{"model": "multi-label audio tagger", "n_mels": 64, "input": "log_mel", "win_length": 512, "stem": "deep", "avg_pool_shortcut": false, "learning_rate": 0.0027, "shampoo_beta": 0.95, "max_precond_dim": 512, "merge_dims": false, "one_sided": true, "batch_size": 64, "final_lr_fraction": 0.05, "adamw_weight_decay_other_params": 0}
Rows from block 9, named by matrix and row number. Each number is 128 + 24 x the weight over its row's rms, rounded and kept within 0 to 255. All counts start at 0. Numbers have three digits each. After the name is the row's rms in percent of the matrix's.
# convs0: reduce pointwise conv (model.blocks.9.convs.0.weight, 192x384x1x1), inputs 128-255
convs0.38 105:122131117193132148094140138128155101138166140117128106145155144094099131135116106099139123160121111116114183131155134132195148145141104146106134132115122174139099103121084126133094098193126147132104144099148135094126126200143109103123154138209115130115144137105192123134134148138139179106108118131147115121106127139074086110128153155096129102126114147121106126147089111125108121081128
convs0.39 099:126106130115129153126091121093122107148116112147125136120129113096159127144105143113178137132149125130073139095129130116123107110182134130124111130130115105122079123121127093122105123080118094138123193173143114166126184150133137144113104085098116171191127147170141105092106167114151082109110135183169118133119136123093157110117102157126104127133132120083111122111113165146109141096140
convs0.40 100:089120118184102151116115144094132117102107102162145131136139104154144137103107164159117122107120130153187098122159137115151133115193137127120139132142119143164137121106156100127146112082127115128093131125091126163099146132141125143123091129127161116132092110135093125163106108107106117137073139109159110127108130138071116099095132120121121104115127215135099130114118134127106125129149
convs0.41 102:091145150107131138143114138176115097107098126119165175160173124148121108125148108127111136134110117107114137128089144099133106132117091140102122109143103144159106082114155140115150107106124107153097120113114130135110113101131095125114121128123143132128151128131057149114154104119132128104132159130133071133082168103151190092134140123112182099127119123104140109119105106122103120129118
convs0.42 093:106113138136148122140115192104127141130137124158126105121116179119130097131114117152137108107110120140146107180143139119099102126154117155106102133123111132156112125132129119144102137126143081111177131124139114080119103201112135144166133149089108126115118123129085124095121116086093157127155144093099105131126093135099151109157117109161155112139102150120127191079121115142159133168139
convs0.43 102:098164124151209150117136116177137140119141122110089133121165164096131135167130127148093121131153119130112138124120157150113141119091123130103105137170135130163096078097127115072169138128129085165086120160093145104133121126166109118136180134153136102145133120117128153157131146094156154116122113154119167140127098116171093159140123122128115125124150114109114102123119108163122104160092
convs0.44 098:111146129163140156150133091097116098134133097133077125116142133118159161106118119108094152106161130131094121104119123124115147187113134142085140104135126135106115093126086097096136128111122138125094114110067143094119156110125120110127151096154149099103107125129095126089115160138116111118096125102092143124116134147093166112125090110094114150156113124133162109116136086117119126128112
convs0.45 094:148153127160134129083110184095116121118130120113142125115115116084154107144112137141119126143144115140116140189125132126120159132146121121114127150084107136115110116161126134123129111139129111130125089124160136092118122154114116120122110127011104206146124119076181105125144094111093088131121108151128110110128134103111118132151146112111126130105147112149073092134138138104151128115170
convs0.46 096:140137148152145135129179101123110139131142087077228099160123135120109151116097127144139136152100108111139093128112144109133142151136128149128107140078108165116121109114068142149120098111136130103113088115141123148102110082140135092119124131167099133130115126126082102103160129104101135103126137165105103119117122129170137140118123118097089126127114142135135107159160084112127138120113
convs0.47 103:086093160135137121139111159103135115132136120110190163145147164130154111112110091131106136134159101106178156133158161160095136160133135212100107161095147161108111122129123130079134118150157143123089124149115121094129092142122120084172172139168097132092100166127121128152092103132117149135105133102131143163127122121086098152134129117154113159119099097105110119158147115183107100118102
convs0.48 100:160146141101164153145089124114118130111101128170135152165107131127134131126119134114107129160133105188108168128099137117180087161143128139122133127156141141175146158173084128080135124168169112123125101151109093128151154139125182117106175128142109124143124121136143083144116145129141135118077102128136175169108135143176151137168141109143123143134122134104093134084114155127129131155110
convs0.49 100:098104091119156103095119122123103117117126127178115117125143098138139185097128111110124133115112139144104135142125191165136155154112119136124106139150128111139104111133130124097128138145166149145121082121155148127135098130113115111108114130162117107162074130092154169137121102093144119112121141139144123129115119157109151112130149099127179097095135112119110129082116125141149131103176
convs0.50 098:107117128138145095101170158126129115129168107121105144120127130137151158139119140118137160125123103075096124118152087136150101096082128129175150130148143148111117089135150165137120085128124115124128110090129162146158139089134117131121130127157105121155161126104112153099146104116091103146158116142112117128151199136177116111110116122091102094126133121164099114177099129122124134141115
convs0.51 107:145148107139152135100109149143134145131136117166141116099090152123145097102107146108129110123094161089142150110132119152107108097100084116149113147134142093133144163114126131112140146142128121122103112131104164140067103136127104078128151115114115124102121139115141123134122124157174147122147122088130107092102148105112125136107116101158139076084118156146144157113128124081113173093096
convs0.52 104:098164095126147094137137113109204108113160130084104120144109097100133102135122115113086101112115121168127132121131112110155119109087124140135101114149125107141097095164116176120129114094129106140136137154132166104137116158157147116120133126104097123131106126104098123128147115159113147124113145115147124133102123097148072112125119122102126127138154142117050181116153115095110108144130
convs0.53 099:095140120150103187103128115107106131150119111158148127129159129140140117175166110144107107138133107095132107128121146121125140156158094192095131129126154086087108104109075109115099135141134115142102115116105146136135106092125116112118168111125116103178074169124119106137079128173100152136138137143140123149085104165094138120118123120110134133118145082144106154117093130089118156097128
convs0.54 108:118166130094138100137087116093112124105147080131106113123129116131107124104136143164095125111134119127120096131141131108103116125160119114152122107147093121156168102143139189151120115093112105164151155144100111131107121112169190152113103144104090117139102147117087161150125128165116090146143133119141119115164111137141136132189164139120090126117142113114121114114120114138115102129127
convs0.55 103:058150115151132125141147107134110102133108129098129117140139133124102152139093125101139144117118139131118181135144080129133171119120121117111109142177108158126125135161147142106116120176133126128107143131080146098110128064102134096139112102091122131138141127075169089111139153127134152107147135136158115113111122149112145124144102122124154104136097140126089124164122148110085093113109
convs0.56 094:121102093092108136109104094102144152124112099151092115153103074103139113114115143139191088110143107131100094129137115135179118112142128152115110104109197117141116137132111137118154130124098095129113114114144115122142130129149146111133156115115114106122122112108126138111135136096127118129134122116213154140127114144154127137109151104099108113108108120127100117119134126139115142101096
convs0.57 098:100148110121163126138132136100098110134099125109132108117104105146123138162192106134133114100117124120109118152118153155136075110121160147174104125123167124115112140127123133123105135164116102168160169174103122107140090086093118106121167090093133135130113107136142117094112101126117146159107091134118128134113142109133107108161116090136098102171129093068110148115093099140155112093094
convs0.58 100:080096120122123111128138137138151151100139106153115137182103129118122135138119126117089111153107140201133152107112126108165107100112128088166115114130123153091111110152101112087145137186140177145052104118105140109141120128157155099147099114117128129111116123094118136160147101122163154104184103113159132136119133143095098112106157143109125136160093150173154142131127144113119117174110
convs0.59 101:100139134067134116119138161163141141125091110145126132105089154148124137105101060100147127078123094136143126130118151127163119134133206128151096129127113153111102116129180121136127110149123140135124153115116156110152134085108079155112160102131102115113106129094169140085118094133126132161111113114141145135106196113166115152138095109121134086141162129105108111155119121117159115130107
convs0.60 096:141096145136097121110141118113100109149118146112088138138134121136123110100107132113107144172136127139131123133156137159150112167095156145122122108099091135137109140129156143106125121140099151137101128149146140133141103135144131147162107085135115145132138094078122160075114137141108065103145157120154148112110135147121117111146085120128124146139094092080127125124139102125081116112115
convs0.61 102:128114144139094115111081128139144157158135116123077160113131137137138100144121147114094196150154120140096112154144130162143150112098157152134096105107107128143140111142137135166124122186176131150109129162108157109120135104098132091120142121096124219099086100141141114118140118124127162159138155090088122186144129126138119144204122088126100156145085133097142141112127112101098106132104
convs0.62 106:106112089136099155135123102120145128118143163119107149149106096143121161120139085156101112123124107127138137142065130105164123102103116123124127131154138138140103084143097102080161116161122139112118127117105152141154104063144130164150119128101135155101078133133125133133152140118221164091096132120129110129125139117083140131105135097097122153125134127113123129125123122134135108146097
convs0.63 104:127164117137141141146181124103135105102145117167114133080148119116131139138148161131121127110163136116067157134101167100158133124132127164124135120110083137172146138165117087122127134137117095108112152124149084128146145139169119106116157114126115168174157180127170118156120115109088103166153131171168148125114119126141136138138172209071140078126118129131133114105089123187133116122125
convs0.64 100:096152125163105131105147117094114165147115103113122141096136102104166143141105205139133145123111142154121141135098115082122157119108131120162137129125099152124113104145139136154131131099109128079120143124073127107081169135145093153134092114130098101090087131109137123130119152138122127137114111105120117122143138086075130133147109117121139132138144152119101144128114118125151150096174
convs0.65 095:134121125117158132136179084128139111154139127143161134174121118170108121068160131139137133124156151133145147060140103126126151147156133132127144149163109149131122114110153115106113156130116122121076118175089140163163117132148125113146114183144107111132113141170150132145130150154159136149148120177156121120122119173124091111079111129151113121139119113118175176112104107116105126113123
convs0.66 094:140147147187103140096155090108098132126106127133129124137154140130110110100104144096163120138127111128118158115116107165083158102114124122148108120142136105162122116117152106095130106133110126123132161122120117134118142171147136115170103115111094124132098149133133099117089123142127102153153116162100146136099085127122094144077117112123098141116127098152125132088154118129086169105106
convs0.67 095:148124100179145119125141171134140122143130164170110116108091145099125131155128141087131088117074129128139147180099093115119091103131123160102140143099125120143147107113084135142110105126119110152113081109110110113163137140126128120096140105145096187144121122128172145160121131114170130106100127132123141128133129133117101099098128097136119158104154103143178117140118156110100141120163
convs0.68 098:131137101121091119106129113099131133112169129133132141137134108151145114115119111145145169142139132139138126162151127141131136147109105131126107116134136115128126135142128114167136158097138136152122072117131118106119148149147143196124144111132114134136112118089139132146119113145141136152120096138135138157119122103148141180117151170144128104135134184154110163129126160151124145160116
convs0.69 100:114164142168159164113136113143142181118111126101126158135122125119158124070097102123125130175141132126161140150115110139111136153111137131118124151109135167161145115122133120101120123106109141115101115117115134083141126137107125149130103107255100121097091071136194121140095136075136147116120124103138117126146138141151127122113097115099139094157122153109163126170098099107132151144177
convs0.70 102:108119137135131140146111168164107146115192135095117108103125174099111142103100155149112131156158118128143107166181123097079116202118154137142094126129092138123141137110127140173127116126115124101105136104112135094156106087134117114184167142146124065113073133124136118117119117135186110113093110113090164114144119159132123144152118133123141154121138102156138114110123106115131129118091
convs0.71 104:089094154134086126143105092129163143111107093126126148130105110125128137172119151108121120130080140154101115111118131133086092127094118140097077088203095165142111098105122118141130153133106134125097074168121131160144124095129138138120184121154131100109128150121139141163099125104065129123155125141154151125131104113125122125149127099151142114148089149120153185114135102140119131152122
convs0.72 101:064129122137099115098115137125125161125131156137120131125130119071126107126139125118153139184108124133102140144122108151138101101116085096170091094169105108105121123115121100143119082126141114156101142162117104092114142106143134102106113123139098111104099125070157111066127108152116160104106096121111107176093099071141137123108151102099099107102153153110097103148138089126113125091160
convs0.73 097:130076132103082081109068155127120141125104118127137147131148152138113113123105122169155100100137107126119111110124169143129169153121184073105100110126114113130110093163092110168108107089134126090114150124103117124117133157126103151139166141139116107125135097121108123112127136094083167124090103142140141113154150115142118149111148118094105165153108149094135098109123117072123135177086
convs0.74 095:150125088134124115096101107103103126116132117104114078096149145112129093129204129143150141111131099103091131152138131142115155130114165076126126153077129121142132115110132128091111115103111154199116132102135099087125124125115096098120138131143127057134087153114135116185136162155140096144106112182147157077118125120106141112144150126163115089101175126134118117177115074074122097092144
convs0.75 097:118110127110161108098106105143099133134111106187104121090130141146128147099123150118103123149152149157104129119143134112105120151117100125137103087161094142119097168128158103100118166103134143137146114151116111131142125117111255107134143152120123136144101113082123112114200086158139111137082146094100155112118149077107128135116132139125100105109116118100106187141109091092144130167154
convs0.76 097:118155152132167085125120160129170130140146140162156149152131098091117113088110122081147138111108120144143155105095115102152126101102128111099124209162158166106112126157132098121114075105135119109126086099120157115139124127149100105142113164133121120142039156125126118109098087107134117140091091090119109129106186103112156124125138114133105140158115111138118138156130087130085117128079
convs0.77 100:163107122148156141086138128136126155108084157135127148142185113141124104160121166130101135133138129157076126126101123134115128103175153083109081109088146114128149114145133113151094177098115122165100117095123124118136161087165130122144110114117138137135086163124095107122117064140091111136130148164151168128123116114141136140120135162090098140106139127126109110132105083159115110153117
convs0.78 105:105161118159138110144095127137129109138132107135117191142128130102111194147140151107139125127080092114172087158117110100128124137089081100113138139144148141113131114115098079101138089145137123172095177110119105066101093108115098115119152149116092110128139120132124129128121108131105120127127126101106152112085157137105104123158123117093161169145135136111137138105111080146120112146194
convs0.79 100:105122080121126109145129125105099102105159143187106087141183124091100147123081132117124130150099136140116118120132132155155122140112109124145131123121116140117094136122135139148120134069148138158131089105085146071100116103136115149151141159087141114088116156111086130099124193149125133138102121114065101124104106130105161133102117094108128108108122080072166103141114107087141126141175
convs0.80 098:140122110150131142118155149122097125130115126146098095109127106126131080120122183123135139123108127192121112124093163127107081091140154134142112125178121141140132142104116090134103150180142131112085081132137078115129178144090191123103103143115171152095155147134176127114117155096109176106105132078154124153096100146132150126099135120110157118125101162091112124176155110112094110157086
convs0.81 101:116143146139131099121146111121158152136160129095129101137119102098141158111131114135174105122106132108128133123137199144142103074114116141145143147131118128126098088104113145155129118109142113129114090138111167065123124152186200101118167131094104104081107140110124130111144089101148143147127129112142182107125186143137122121138140103156114131128116128174123101123148099119130119147085
convs0.82 103:121128147155116135112126142107123162118100104170130102135190159118080106132101180142115129142104125147087121114158105143147170108153141111150177087122095105104126135142094140074149128142120156135120112097101132159128152130142101132154108157112140136118106099099114155137100088113139103120179105104107133160191118114138085135114159086101121152105133123136144156121126141125162140155117
convs0.83 100:098092096145058089117117129159149151104123101089124145102114122112114125145168134120076126062123163124145145117097145104127107135102138129158080129061115119138122119107108108129125181159097175135088116118121163109129155131152143114114098102132121145088118112115109112165150118131148146129128101160096152123094126112122135103128142114104147106136131155166145138122161108086117117150124
convs0.84 103:087115133158143130124126138150144129115122149168127140099134117112137136137139140122124119126145136159145119151150111129133093100161091106137076122132106149117111107166147091086145110099120124156128091166139135184137124069163138130112101115116155135100064106076096105132141102125155124122143143117154159172090100109112125117103156113125145130147139117099122109120147126168131163114087
convs0.85 095:076094137113115163153140129125120154170134147139073123127178123132135101139159112114099150101101139095139122138133160097147150108067139151167153148180142127109133104140162123154160164124184148133066137073075152106108151131139109125121108133134120177108088127110144079121119148127144137135148105114160125140111180098119163127132129143149129181176098131121164134142176143130097119135133
convs0.86 099:151123127139129127133142143102136128149133120144133153133124102126113142105124115114100111132127151154139112112110147147181132123117123128146098159108117143136115103134060123107136123110081137129111097136135153090118124176132132149119160111145107103117104148086123153131119149165127136147122111125135101149142139145103108109128096096113099124123125134160097061138122079101156164122138
convs0.87 100:113090113124121088135132124121129111146129100094168143128139154121146142100134091126105217153100120148092155132155134096116120087121121116178105112090125126143106067124118114160112122145156145153116107144127136112125120106100133168112124121157141100107137101185151127141118165108136119098099132086104127208122133155112112113124076075109099127150087113163152143116108103080103113107100
convs0.88 099:086132140103075123162119113138119140140088121070119119103120042139118122150136115169089106179114126125128131104131199130130131103135154147100124152120139171103191150165120114156105158091072141136109148095132138150100116088143126128164125097109171117184093148136109132133108106143134102108174119152124129149140164115129165132097105149126131108146111098113115098101126082072126104120127
convs0.89 099:155165121158153122128086130157121117114121095154126083150115139105127104108111104121151116129110140147112108116104122133159168131147102153117180134120094140061088087108163149062127098105089118134139134117130131122131128095138104118126140121099111124136132135120119162100091138126119171106050113119111105158113141153102092133122117100084110128143144178095128154145099124165108111131120
convs0.90 104:082099133167152135146117135125118124143145140093116139198129116118120157100118121107106136152130126104116079140161095122129142127075099206125166110163083135151127127117163134133119102116144118115131142145087103080128132158111137123141103078121152078127091113108142132151137131103149105122161101148158115121169135131164135127131141145136132136158085186149118113124137134127116100114130
convs0.91 099:124107181088142133114128111140141175141130110136116100099113071079201177131128156091071118115127112182120148142069118122113170145172111127140136119117135124113111130102122123103131153123117120111102092107098134130145161122135108083113147103130110118129104160141151101123145155112109130126126112107120151106119122100136160144178112134149102094149116079120109122120100105164163115119087
convs0.92 099:126111130135119131111116111134120103112149114098170182193116149138134120110137137145124149117110136125096096136133129112141109154117110122118101136127120113129133146141145143176161125075103146144092126135134124128128122130125113099186104072142100129105106120077095118073135132131120126123119138118162140102138105059149105154111120119095136139118101152120150111126119107086122090114110
convs0.93 097:082145146156120087122111100136126125120152092166120149118106180088100115114185125131114222105130112163113137112131105142169099112108121189184114197114135117102115115114093095106097123122174168152110103128099145117082191117093124170137131065114201139101100167109141132134146117135113120142136111112109111133097124129153114131155123113159112117129149145140143146191153124141108149100147
convs0.94 101:159141169152096149121120120115106137125158126104144098118141124114094097112116106122109157160109144171132100124111112118129117076170128145124177123192183109081121070161104140139131138113142125146132148156121138120083144142096123155130109177147133133135164157179113124116105079117147089132129132172128134187126112104138125138166162109142144186127146123102083124151099106151125129166124
convs0.95 100:131097102120118130174116120121150197138130087118090120142095152106128168137138120068122154159143115131114120135157191153140117158093121199143104140165195132151134102127096112104131115117151138098123119106066118105145116102089137130121185137127138099074067137088103120125139120132130121113137116099105148156128122189126171127133079107114135095069118151094130135141130140153148116095118
convs0.96 101:137106146118137146143123068158138135114106132099111117147107172105127119136097137130128128114101145118134114105130137116122142102096142133135162102160079115136112081116096083166153143162130118154150113153151125169146112096129098147119119097137140103140145165159171100131156075116153114175154134106149110096107119093121101093154113135119147115154167117137109122139143123140128114120114
convs0.97 098:139116122161117121129122108140095111138168084180141151131133152114107151112131085141144104152123148104117129185166143141108121108121139125127123148118097189144125126160123149125138129163136149112152118147173132140132106103182130126121120132129151155147137165077120095123128166112150173103147109184131104131123152157112129095137128117109121109116129159124160129100142109117144121143116
convs0.98 097:129121127124124135101158148122111147113143144102123089122114117128123117134114142104145121187073123133143074110084117116176134140099124129148109090136126125116081094109132060114106100125130082132144127119144138103084092144149116146102123096096117145090129092156175121121143161098149149106162159134124125094131120120178127117152101147091117090136078137118135152128142128125141110102118
convs0.99 100:092147125102135141121134142117131112139123133145144135124177107107091119169090144101122120152110151137129134108100132117174123110124075111139103120132117146113143114141121149082142114100149092162104081151105154081132175115163158110106126078111136148156123162097120105130139121151109114154107128113169098175112112139167140149177141143137144120112140114160147135156115131129093197149140
convs0.100 096:143150157139121120084125078114117128116122115148096144119154088096130119101097140137115118129164114069154144093163082092110109128132069156127146131113125137121108117115121146126156101149109175137100084114174134130134100152113100118136104144103138130109146113130131133121117126131110145099103142083068077158164118133119148152142097167101158144160152155157153124129120094092104151099190
convs0.101 102:099131173132140150169117121116108150119143122154135118143119150127083152154124081134128105153135106118155171121136143149137224154156171128113113143115134155132141129100165150129109134129094120112158143118108120077135117113120108094157120154097136128147105142179176128158124126126138099111134093129122128132147139133112109153118111129147127170153117135116137097127133110168129143163079
convs0.102 104:115135120143125109153065132117125141140108158121122084099135132103102134145114126176125090135112112137135131126134160132111127112120123164129166163107124130102123133096134125120112131178124095153126203169117140143092128098155134080065125164125111173212102174129124098105124089147117147092127113201098129129130141139120117138156120111149135107156172119098138100124152085148129122119164
convs0.103 097:148103128102126120118142110127162108116152157135077073149135126133143135136154130124121106073109101081156120119099142104092103119095176116148144111127106113125128106110101091126134120090127142096139095118107144120108085130121078138103129080107138138174141114152083126137117118088081125127177110147171096083105153145136098119133108146099101115139135128151160134116136153120121145138097
convs0.104 103:154105138092102126114124123103141156121109088115142132108121126181115103160161115133121176089106121152117117153142108117125117078138137104110085099120168101143120108111133121137119148134112143118135099123109146166124139060144162168125128123134138136102085143075117111161140155131122118134133142129144179136156093130217149153167135099156099092138117146139151131137153147110122133181091
convs0.105 099:141088137126116097179101156121152129121125158148121143115130134118104074153108111101110169106097136167131135160091118188145130170182111129102117133122145085117157134096105137111138149161128167115109131112123121141115164145147123136111117129169154091116130128114105118126150146132101093146150147129109109140125104154072115118097205138139106130121140128135105131170124154166126094128080
convs0.106 102:128105106099118085117127124126154116120127098110136110138140087105122145182104163120110075142176151146133152141110115138121155149142102121071098129163112150146133111134137138081083098109117103130208127103088136127110099109126114115101122120130131131133100140138075131076132134131170085098092156153122170126126123144156145109092120125126143110102132133093108091101174165105123128146099
convs0.107 098:109128144153143132115120131136152118094115149131098099109155131135131174097140162126116106147141110128080139127120142099112151115108144090179085130177052159128112125108095129143120133190113090165110154144103154147088149115126100122128105113153147126145130144124166108135134108120124144153134104114114098153102095094077133144120112148073120104121141142086126153134109136113172139099112
convs0.108 101:115113137102126118147099118141077112162089092140128122104158185109140121140103131113081118105152193127106117120122126139120107089109118120119147152128111138115166117149135132115128126121118156188104138192134172108109106096141126098174139097110118113064108136116105085088139118086140122119128140095151146133139163103114125107150141117110125103088101127147106132110160097166135120133120
convs0.109 099:125135127124114110127114082128106112145155070074171093134115144107133139135112126130139102120144135134109146157111181101108115112128121184122122194094153109123126098130092093145090123140159135125124075153114130074121128151179168086138126117156155123078064166123144112067136139147158095129121147152140157149128109121109189115127154148107155120109120123141099098107100166162131100154132
convs0.110 100:137129127126143108142108107098128137144136124127174102137077111105154107117123134116112117134091107169137140113089119155141105109091134100142136190110179106115139135102128128096087120108143163104107142130136121105147121153121193091098112092129089125119083174102169102115122126170083135103093104082136136124123099170113140109128132135127150121136104118138191155128102135120108085120078
convs0.111 101:093126118109109137157139148125088105095138101110115121152098104085110119117114124117164145148131120148147149155137091115181124151129155143113107114115125132120092127095086124120109122170112121121126129112165141109105103152081092139104119125120162118127092131104122110101115132140130162128117143133143133119126122105101116100096102126116134162137111124151110094128123096133132172093111
convs0.112 101:116116068108171128139133116113132134153163088135117139139099138138100116158130132116110140172122113121121132148069163157155094105118109139168105128154141092151136100120096134110110150147135147142129133146147090092168103155136145106114125145154155135115096110123106135120146124111141134096131115114148140142162093140140121134110161150081111171106159106128124080140086133116142113141158
convs0.113 100:113113119141129129127136161180119126118141113159112179088078181099130097141147135141087139132153153142131136093088131134134122135146136147108106171101112161123162134141160176088143128147092136106136134110090102096119150143114129126149103107156176146085097126098133123119128177131151104097144133135102114171121095156126146152069130113071109174130139111115093123166141100112108133101143
convs0.114 096:103160152107169126093138132130131182154127079179116122134098114105104042121099121110105105076107118140134135116096089147130086135132113139142145117172111132093091099133118113131132124138144090136120119163124140067148143148134151126147135145143158119086086108110141137099144129116127144147102113126093136133120123121151102128141131136120154120132155150126106105122137162109118138145165
convs0.115 103:139089099132153090135084130114120094160126185176096119157129150111100128110162168106121126078092159144177127126137171115112126128124111102140112144135130106111115150118127148114094135148155159148098106184110135136115091100149142107159147152136120136106080122105134122078135176152161122107146102118097155123127096133135143125153135147114128123191117099122125170136157109153114155130094
convs0.116 103:085112112145118143155123125124162114102142129111173143108095137067143115121142117112132134161101103140151123127139133136141098129078125128134123121142102129166120134140151138178158167124129139139114117145108121093145091105117136096121102086157146105128097127083120101173138140108130150141142096115136095183099153124090133132108109115137118138126104136122126151126126089128150142137108
convs0.117 097:088114123135103120171122103113107107173145149177173126100133140146146067057142119106106112144070123129175132114181149166073110146110145098086131134134123115117127156129136132112130159148127145153142142128136153143125137100109122100122150130108096144127099133174110103170106069100117091094103121111126133133123124141116091108142112122130131137125122113085108092118122152098130127152146
convs0.118 099:097085116131095175113090132152132152080086095162081116126140120103161140152135182127124114118134123164096128137114132135112155121127169107134137109126129137122113137123097081156100141113124123151123095097123133126094169114100086131114155107149134156118123129146104078157142101191127099180105154107162118155091109077110119100144123126109118125113155154114134095171094103132169158107115
convs0.119 097:133141133145117113115139123129122134099082103102108174101142111142153099068149113160128091105126111118112147130116146120128121141122150145112124129121145107174134114110180140126159158126128121153128175158124103124123117136125175162144096108121135129187101148122143094139107119111120146136100127184120137117176147148123128184082095118114124175096133146167139098089092144101166128156167
convs0.120 099:094133156109108127157093092122111121144125090099140147181163123141174128141154122138082162144105114112190118128119154113072108124120168136119083159135122169124110111145110122149107116145133167136143147140115134120116133132120132141099151100158111123099158121106140139117182121119056122161113123123114075109139176108125148152114136146106135102187131081129129119157141177105137136183139
convs0.121 105:115141136172130162150145051083129091104161123169118140145148111126121134127136121176117117130174132150139069119132145130125104170155170162168099141119109145158127130128066093140174180106100108113112129174130132102108118125107105125157136082113140089113138093134131095153128160138157185152132123115170120129088114132109126101133115139131129110145125143140105153111091117122131120118133
convs0.122 095:144151102131153162157131167114135109127174123115126115114177116139136101100174141143098144084114147079141134091134107124118121131110124101094125119136151126146099118137121119130121155143112090142129125124122127126135079127129154129108157157118093102107140166118123117152115129148123166120083150148079111143118083178141144107130142113130110108142133079123185166147165094150119110148100
convs0.123 098:158079108113124157135115151119113107103139174123122117155175103083118125130073141095100125139170107109084149121112143128145112156110116153131134100140158163113145112155119148156116147129112128146131119124130120110147082122146121201107130126130142181106125101126131128142174100103155151141195124118149113118134122154154109164154116157077102125201117109106162100148116202125131141154133
convs0.124 100:133153136142161156183106129118130137135153093126080123118157139113126131142126139174116107172124082131109123134145153105105109154159122107145119093102115156135138088103106127154129163130159139144115111120109129107106127146158109134108178127104165121148085129110128127149131109117145111131145095105112178126114151169103122125119062079105118083126113068115153123097081128157170135120113
convs0.125 099:159118103144097102126155139161124130151105148113109083119117174120134122167147110092093126132149117156139112117132136106148097097087099148100143135112137119131101146149115115099098092131123114147114128159106130125109177124120144125100114133146158128142103133139085127123120109113183149129108111169117098150110097156182138110088105135174121116117120122146135107131153110071122114130086
convs0.126 104:100141140129138145153141158147135182121131111112111133112128154107229121160114121156109140111136135120118143109109112170095182116139100131155104112107089114125171110124111085091118108124194123147125136134087133130121124113136098139141154153164122160144116137122119115121129141127142111139124147154102128141142102098114153140109099122069100108143113105143112129119184087138170149092141
convs0.127 101:134106100144184101167071156104109110154147169091112128103149109099088171132111176112112145087146106126114130149129145141097120130128137136148139115165166097117117128105089121145110192166111146109160110112081150130139139148137151139095112118134143119115135091108126121135129111211097126130115097082098168083107135142120164168141111081134116128089126128130160128132116123099153130124138
convs0.128 103:094119146149099122128142104111102106109108094122112085132115122128093169128144142104125132117127147135149131104115147112107166141142181153131062126136095151087085123125130159110089113150125123131102081107116096135096132147132133138103127088095138129097131094124138123131136125135143140109138155084113093111170118083116147115117123141130135162119125178123168108131155098104104122129141
convs0.129 103:109145210146173119121098077115066120150152125164124094146155110167088117089133119081134116162105155133133128123109125081148140089127102139131121167169156126133101136149115103133114124109099123104107111151133112108085140115146134075100113115098102139128118118135133098121134099135104116086152126131118100193123111083165142111138129134111160134170112102151119147150100083145113107133114
convs0.130 101:127088129141162085101113146086129131105117104105086091104166086123122154159123139090105098116149115117103123163130128154113153156102098134154149095101120129124137119138169144116104094172106131115132128131121119119146112106117135123112124108137106135128139156180101131148129115148091101108107145105134120107069131156135152140119128115056126158112163147114118149090112142097127133157131
convs0.131 100:103092145106128151100117155128131148126129120146090104147156097135111150146102146155128114090115117119144140138129119096108151153158109135139098088107103145161124112123120113112158161122100139108143128073094142141152135143144111121151174093116118141136100105118131138087150133185114119135127118125164126130157121124139156166110154109106093135117134096111141203141127164119170108165088
convs0.132 099:144160140128091152105130120120172105126166131124161140112100126115123122162102096133145138125114125132149182147125137106126173126141097139117116128112150115120127133128144143155133149143102090142150168119098129086126107169123115152154102151101142169152107137117161130153174159177135113117125124134136138129133139142132112168107159137112096136151097162165106110157130156132122172134130
convs0.133 101:156136104118147137126105110138155101156124149118120094100132116137131125121143130156162163108139133143124143110133130139099137137109130093099103147145112111131137132106107143120135130135101158097140167151103146116127139115151107154153115173087120158159067143144127103082154143094136132112098129145145169159128116131109149187104139182160147111132130149086117124191139129162178087130111
convs0.134 103:107143138143149151125113154105148085143148146131108096142135152112128149106126132107096127146103143118152127122116136143145134148149103140154123121195142152131099137101124124142170117152109114134132128126138155105173086122111129124156138152152101130131082127104103142109110108094087116132136142115126112119144132098132082110103129148106126105169124128101098135145113129151139140188101
convs0.135 103:089083087146128094104157153118156147122129093140093117165155160085126097158072163153130140133117084139169140097133071130129156133132106138150130143173087142121166123116134173121142105151123108108165106114114136093102118161137107124189113118120068106100117151168097143153109091119147124114138106071101118127165155082139112162093109124137111170138113108141129120142081160142130135154183
convs0.136 099:126183119144130118135112110145133141136160126134150097109156105151091201142090096130096119167115115140120120162090106134124097179099150114092145096204104142120107089137125126117144128183135106091079106128094161126148106120104138102115127172133105085112099146143114121116109107121213084095105143112176139136164131115130124145152093103124133141143138144126142126116134129097177100146148
convs0.137 099:115051124134138147139125098115161183075166143142132123130103124123128135113098118153166104173108157125133142128151108125145114146132117133144129086113081115183155133109186165119141108138096122112186131141111147165187154122132134137149101096115117111096097134090122132140081086094141162130137123125145154132137104133119085165072159091146113133114126107125085086117117149127167136137140
convs0.138 101:150139106129110113134161128150132146128164099155142138141132126143109088088133135129079153139124124161120135168117110173155137171138110113134129131104096150136152153198164138108151133113139118121076079158129150112092137140135144147123149097136144110137120163148151123094129126122182135135114138135161130124132131122154117142133136079119130130118091141137106108133156158111152084142140
convs0.139 104:098107107123106114139141132106092076152126117156144143092146086112118117103112124152118165107092118116083130134114085101141125092126117193152163087078103103170111174144168123136126136143129150140143088145148092091170114112144154147119110114088109104196146168144107103165116076154109128144128109146196116126123128133146107092168143184096122101142112134110114147115100134153116139135113
convs0.140 096:123126176136136109121102107164124120133112072149117134133178145150158131080118111128098111176137165122117076142185144137146112133147139138143168124129119097116112083117118124092109127131139119131110117117118126181091101080141114136119123110136154174103107092106144103199121100123133107152130132072112139122138134110118105126134124105157124118121101122145146165126109097108142143124140
convs0.141 094:129103106136094135136154083178122100132112114114131111147112133130150102124112117107150128095152122158122170133106114145118135096134129137134140093119093126110139145095147126077116123085128124142100120125131080159113106147115100142126103106115137145130123107103097093104134115126090159157099102127146105117128087142112165099104107151087145116118148137135120139124063156126113105106110
convs0.142 096:069129125102127125180171121140163084152131118102112134123135114102131123144134091108095132133133104103157094175121132102145112151125108135140106104162133136142106126151113116143115168132137149163210126133134122073104116173091124132092138138162138107108102141092105162146153150142111172130129143124120123138116098092120126168133118114111133135162122140142132126118132103130136131134122